{"model": "image denoising autoencoder", "dataset": "drawn human figures in many poses", "train_examples": 97500, "image_size": 48, "crop_scale_min": 1, "horizontal_flip": true, "translate": 0.12, "bottleneck": "denoising", "downsampling_factor": 4, "encoder_arch": "convnext", "encoder_isotropic": false, "encoder_norm": "rmsnorm", "encoder_activation": "swiglu", "encoder_mlp_ratio": 2.67, "encoder_layer_scale_init": 0.1, "encoder_inner_norm": false, "encoder_patch_size": [2, 2], "encoder_depths": [8, 8], "encoder_widths": [80, 160], "encoder_kernel_size": 7, "loss": "mse", "latent_channels": 4, "decoder_norm": "batchnorm", "decoder_activation": "silu", "decoder_channel_attention": "se", "decoder_widths": [32, 64, 96], "decoder_blocks_per_level": 2, "decoder_block": "basic", "decoder_attention": false, "decoder_upsampling": "transposed_conv", "init": "torch_default", "residual_init": "scaled_by_depth", "optimizer": "adamw", "lr": 0.00082, "beta1": 0.8, "beta2": 0.98, "eps": 1e-10, "grad_clip": 1.0, "gradient_noise": 0.1, "steps": 4000, "batch_size": 64, "epochs": 2.6, "lr_schedule": "linear", "final_lr_fraction": 0, "warmup_steps": 200, "weight_decay": 0.4}
Rows from block 2 of the decoder of a small image denoising autoencoder, named by matrix and row number. Rows with one number belong to one channel. Each number is 200 + 40 x the weight over its row's rms, rounded and kept within 0 to 999. All counts start at 0. After the name is the row's rms in percent of the matrix's.
After each channel's rows are labels from the 100 images, of 14976, where the channel reaches its highest value: "top examples" is what is common among them. Only what is clearly more common there than usual is listed. The data: drawn human figures in many poses. In brackets: how many of the 100.
# convs0: first 3x3 conv (decoder.decb.0.0.convs.0.weight, 64x64x3x3, each kernel summed), inputs 0-63
# convs1: second 3x3 conv (decoder.decb.0.0.convs.1.weight, 64x64x3x3, transposed, each kernel summed), outputs 0-63

convs0.6,113,185,179,160,195,240,148,195,287,159,191,176,241,269,199,125,131,186,281,214,215,153,182,71,267,187,215,151,192,179,166,205,173,213,212,116,215,240,148,170,230,256,187,196,244,212,197,199,201,184,211,164,238,187,118,174,207,165,216,167,175,206,200,202,186
convs1.6,095,228,174,145,203,189,320,225,189,203,220,202,189,179,225,185,212,217,208,183,190,231,204,173,155,211,200,317,201,162,192,166,150,244,234,219,202,196,203,187,191,179,213,228,179,181,172,207,261,251,137,253,185,288,203,203,216,105,127,132,228,152,225,146,142
top examples: yellow trousers (30); blue top (26)

convs0.1,109,158,197,237,203,222,208,235,225,117,197,183,213,103,135,159,169,137,179,166,166,175,189,93,115,194,256,196,173,218,211,158,205,218,131,190,188,192,150,178,148,174,212,211,172,177,247,153,154,205,276,238,186,257,238,190,135,168,178,234,212,205,181,193,167
convs1.1,090,230,246,176,205,220,217,241,131,177,229,228,176,146,182,190,189,160,209,169,194,204,174,204,205,180,190,104,240,127,257,189,162,216,147,211,219,217,199,292,110,192,139,168,182,259,174,297,236,208,170,237,256,124,188,213,241,219,150,145,188,203,202,218,227
top examples: red top (29); red trousers (26)

convs0.46,105,185,195,239,218,214,186,233,192,122,138,196,283,167,158,135,151,219,239,115,198,193,201,217,233,175,208,192,183,225,171,212,266,245,179,152,178,147,208,137,131,222,251,165,280,160,192,152,169,189,181,186,154,130,173,248,128,212,166,231,235,245,182,193,171
convs1.46,093,206,226,237,215,233,180,212,161,170,207,177,138,195,191,200,179,186,225,142,167,205,211,246,122,202,210,323,232,213,213,230,246,223,186,217,192,188,159,223,208,208,146,257,104,281,141,215,187,287,204,222,210,250,172,223,199,213,164,161,190,169,262,153,120
top examples: black trousers (31); green top (26)

convs0.13,116,211,164,198,212,205,232,192,139,197,210,139,172,153,261,126,141,200,119,256,184,208,232,240,149,234,217,225,210,179,247,216,201,268,281,198,182,183,234,91,188,213,201,187,162,172,236,202,185,238,261,213,177,150,231,209,198,102,149,213,206,212,134,206,227
convs1.13,086,227,201,199,179,208,140,179,213,256,204,254,185,234,198,175,212,171,162,183,230,156,130,172,182,209,231,219,183,215,198,197,156,178,176,252,247,151,94,96,245,180,172,187,129,202,214,177,142,207,216,224,188,250,174,160,237,93,264,221,206,212,231,216,277
top examples: blue top (32); blue trousers (31)

convs0.24,110,225,288,105,213,222,224,185,270,205,233,216,164,162,251,107,140,222,184,236,202,178,114,246,118,205,183,217,233,217,206,184,183,202,216,180,231,162,197,199,225,236,149,199,181,134,152,256,120,175,220,162,203,195,193,175,158,170,136,171,239,192,239,197,212
convs1.24,091,228,212,117,183,221,177,169,209,230,164,189,144,259,175,238,168,142,187,190,198,198,230,277,235,164,189,197,160,238,212,223,163,254,185,151,244,160,217,114,170,118,192,223,180,252,230,180,246,257,207,208,222,163,77,199,211,225,191,209,158,165,255,192,142
top examples: yellow trousers (50); blue top (26)

convs0.36,073,191,189,222,170,140,175,266,192,175,187,199,263,216,122,182,234,191,182,199,177,198,129,269,182,159,194,260,234,161,161,186,158,180,80,245,251,249,157,212,217,228,191,221,184,190,185,222,204,127,193,196,252,240,159,226,224,159,203,109,199,277,175,229,227
convs1.36,082,282,205,182,226,220,190,196,243,223,214,239,162,136,173,225,204,212,155,168,219,279,194,180,212,170,177,128,278,193,177,198,223,200,204,197,150,172,194,139,152,119,129,237,215,165,170,171,218,258,219,301,112,235,214,172,178,166,214,225,183,223,123,204,204
top examples: red trousers (34)

convs0.11,101,177,196,186,206,198,226,111,198,280,222,224,119,226,240,187,205,217,250,166,221,169,219,213,182,241,241,186,179,201,167,218,174,206,240,211,170,287,270,212,172,235,197,213,138,181,151,152,197,208,220,283,198,145,280,169,241,189,255,194,242,286,229,236,262
convs1.11,120,234,180,195,184,205,148,156,169,153,133,196,130,169,146,268,210,218,165,129,221,219,206,204,193,164,159,174,189,155,235,187,223,163,226,220,173,225,141,139,168,177,131,230,129,201,220,193,185,279,219,180,151,219,186,234,125,178,161,138,175,136,188,198,110
top examples: red trousers (29)

convs0.51,097,231,230,182,201,247,224,243,179,189,203,223,192,67,166,229,216,182,199,162,172,162,291,123,197,256,171,181,243,218,177,183,175,239,163,230,171,181,200,171,175,166,126,168,183,203,222,192,231,285,197,169,172,222,183,272,95,243,155,178,176,204,182,166,194
convs1.51,092,220,193,99,179,178,202,165,205,195,161,216,143,259,294,205,175,201,215,159,167,201,183,179,150,164,215,184,173,207,197,221,177,165,302,103,194,209,190,224,207,198,237,149,216,182,159,152,162,200,187,336,179,248,247,176,193,181,181,248,169,215,216,170,184
top examples: black trousers (25)

convs0.47,071,227,232,194,203,267,212,203,181,187,174,231,200,136,198,86,126,269,218,148,223,248,171,169,249,207,192,269,203,150,178,190,209,186,203,131,195,186,197,157,170,218,192,164,192,252,196,219,186,217,203,184,197,193,235,226,183,41,184,198,233,208,124,197,189
convs1.47,098,176,201,128,209,207,159,283,217,197,177,246,213,166,143,245,170,127,177,169,211,231,135,225,235,208,211,249,230,173,211,202,149,188,188,285,152,214,235,223,190,265,182,283,197,244,220,151,300,220,189,157,221,209,253,187,154,132,248,171,158,188,207,182,226
top examples: orange top (28); blue trousers (28)

convs0.56,108,206,172,149,185,144,248,125,174,142,164,155,176,122,125,164,223,176,182,221,184,188,200,114,146,228,283,174,227,237,237,238,211,190,195,174,205,150,200,171,195,197,211,144,278,212,188,200,245,156,196,239,203,172,162,193,112,135,150,218,256,181,183,205,228
convs1.56,102,217,171,167,207,196,125,170,125,200,192,240,209,140,197,201,165,217,242,143,176,234,267,184,233,162,174,201,157,160,204,219,218,202,245,161,158,122,163,258,121,178,136,168,108,226,155,235,214,209,190,248,117,214,180,192,174,191,193,256,185,127,180,170,174
top examples: red top (26); orange trousers (25)

convs0.25,082,139,136,252,175,202,154,193,205,231,223,141,239,120,258,145,195,221,215,218,196,200,166,63,234,167,241,175,188,255,232,191,221,200,131,213,185,190,135,174,229,184,189,233,170,205,186,182,140,198,177,205,206,196,100,174,118,171,201,176,157,206,191,185,175
convs1.25,084,194,226,133,177,214,208,239,256,95,139,291,134,221,193,167,196,189,200,234,174,197,183,206,176,154,206,227,187,135,207,209,203,156,238,193,163,230,213,172,169,203,219,70,195,247,178,204,229,207,145,229,175,267,160,232,244,220,209,139,195,127,179,185,216
top examples: orange top (28)

convs0.15,127,194,249,199,183,235,221,205,124,231,133,205,191,111,264,135,220,222,179,165,217,173,233,261,206,176,176,228,227,195,176,168,207,192,243,181,187,230,201,190,201,177,158,148,94,212,114,130,209,222,179,213,193,273,213,265,117,226,136,226,240,213,185,204,201
convs1.15,086,209,163,207,212,168,218,203,197,139,214,207,155,231,283,236,251,154,211,178,222,174,168,198,152,212,219,236,193,187,149,216,116,186,171,192,157,188,185,217,166,222,198,222,119,185,267,159,195,188,207,232,233,199,150,202,237,358,151,178,175,270,195,183,138
top examples: red trousers (38); red top (28)

convs0.58,091,214,175,170,182,180,204,138,158,180,207,104,169,156,155,170,160,195,266,230,169,184,177,150,207,241,191,239,163,237,206,200,279,173,92,137,216,211,163,194,167,240,215,198,190,151,224,164,230,196,223,257,178,207,236,204,203,144,72,210,152,200,215,209,167
convs1.58,094,185,173,189,202,225,190,172,133,260,206,277,286,175,181,255,210,170,166,208,202,220,227,297,253,154,201,245,233,203,287,244,233,199,170,181,246,201,228,222,220,224,140,241,250,137,238,198,148,151,190,152,159,117,206,209,154,245,196,196,195,173,194,256,201
top examples: red trousers (27)

convs0.14,107,195,172,190,207,209,169,238,203,180,185,249,232,215,280,228,90,234,185,251,185,215,147,136,180,233,148,173,217,228,141,189,210,202,201,206,178,287,124,203,142,195,193,197,190,223,156,179,179,131,224,155,202,162,212,225,142,181,113,153,168,219,178,213,293
convs1.14,093,243,180,118,188,209,149,219,213,326,198,230,296,291,150,172,190,170,210,252,181,153,241,138,231,195,170,230,209,180,237,158,161,164,166,185,239,214,141,214,153,179,211,220,262,180,248,198,195,195,163,199,184,156,224,216,155,176,197,136,204,198,253,227,196
top examples: red trousers (40); red top (33)

convs0.63,104,145,174,278,171,250,138,230,265,136,225,226,196,195,204,192,244,221,192,253,179,258,138,191,241,218,229,188,187,212,219,208,204,240,97,215,206,193,144,191,238,230,91,223,196,218,165,262,161,289,212,138,177,144,176,199,196,171,201,162,178,172,176,205,177
convs1.63,089,238,188,213,162,187,211,190,192,108,171,228,168,259,240,237,282,246,213,168,246,238,238,175,119,172,187,192,176,234,216,192,201,195,277,89,184,227,209,164,223,191,172,154,221,176,185,173,221,217,140,267,198,186,148,200,232,181,229,298,226,142,219,159,204
top examples: blue top (45); blue trousers (25)

convs0.3,093,151,200,234,217,164,132,195,271,215,269,213,174,130,162,138,193,169,201,165,189,173,206,178,154,204,248,235,250,199,253,205,196,183,178,186,238,183,213,210,245,234,223,230,108,234,215,258,224,229,169,176,254,272,162,182,186,262,87,166,215,146,179,220,168
convs1.3,100,232,192,201,220,186,297,200,264,155,191,231,170,272,267,264,221,165,190,199,210,262,212,248,180,234,158,152,228,225,189,219,255,230,205,142,231,143,152,194,197,183,158,171,209,115,216,182,184,199,212,147,193,127,200,140,209,177,201,229,178,104,136,173,239
top examples: black trousers (34); star jump (28)

convs0.10,097,227,122,214,185,213,188,160,232,168,157,186,276,168,206,174,101,221,228,200,217,168,154,215,236,243,253,200,178,214,233,224,179,172,246,162,208,240,213,247,147,277,124,201,166,129,225,209,161,182,214,153,229,221,222,181,95,206,187,239,206,232,133,239,153
convs1.10,089,207,221,192,206,171,130,214,150,267,158,226,144,229,265,164,219,263,210,104,197,251,166,149,147,170,184,247,190,204,195,218,209,177,255,175,129,177,183,258,242,211,206,219,252,191,166,152,267,213,219,176,268,185,205,247,165,129,239,171,194,166,129,211,223
top examples: red top (33); orange top (32)

convs0.27,089,136,213,179,188,254,213,119,223,213,214,174,198,189,149,209,144,169,232,220,155,174,180,143,174,202,171,212,247,157,227,215,269,163,173,168,270,254,174,185,150,240,252,233,209,222,226,185,196,137,207,139,184,210,226,238,163,151,110,116,173,132,136,202,181
convs1.27,114,260,168,146,192,197,174,210,118,236,172,222,188,198,118,197,260,199,198,173,227,142,203,235,211,161,176,247,179,193,202,205,160,158,224,244,241,215,173,284,117,226,145,209,218,243,181,150,171,228,192,173,193,208,143,186,218,169,297,204,188,174,197,253,92
top examples: red top (72); red trousers (32)

convs0.42,091,187,177,282,187,250,134,144,184,190,188,262,195,102,150,160,205,203,213,116,215,129,181,155,204,204,256,132,288,221,255,196,174,216,277,225,203,205,144,198,213,208,241,187,128,212,179,180,230,150,225,163,147,240,154,187,209,191,175,179,187,194,185,197,215
convs1.42,086,199,203,210,200,199,224,195,186,230,174,181,218,274,102,180,205,211,218,133,197,230,242,190,278,155,189,263,211,189,266,258,190,188,193,151,221,140,170,189,132,155,159,244,225,223,131,184,139,211,101,256,192,236,173,167,166,158,194,218,190,132,208,162,246
top examples: red top (50); red trousers (29)

convs0.12,088,184,154,156,168,224,165,239,284,142,177,164,152,264,207,191,179,161,219,191,181,164,222,139,217,150,154,182,192,154,164,200,291,242,244,195,158,184,174,161,245,204,221,223,150,177,216,127,211,243,190,221,190,150,173,237,103,115,135,162,210,199,183,208,208
convs1.12,091,229,207,167,205,253,255,259,207,219,205,282,199,138,200,121,196,176,209,135,198,189,135,264,258,220,229,290,211,240,180,180,152,190,181,181,213,155,239,175,246,231,271,200,188,235,228,142,167,139,209,193,239,257,162,184,193,192,206,159,228,135,218,124,210
top examples: yellow trousers (36)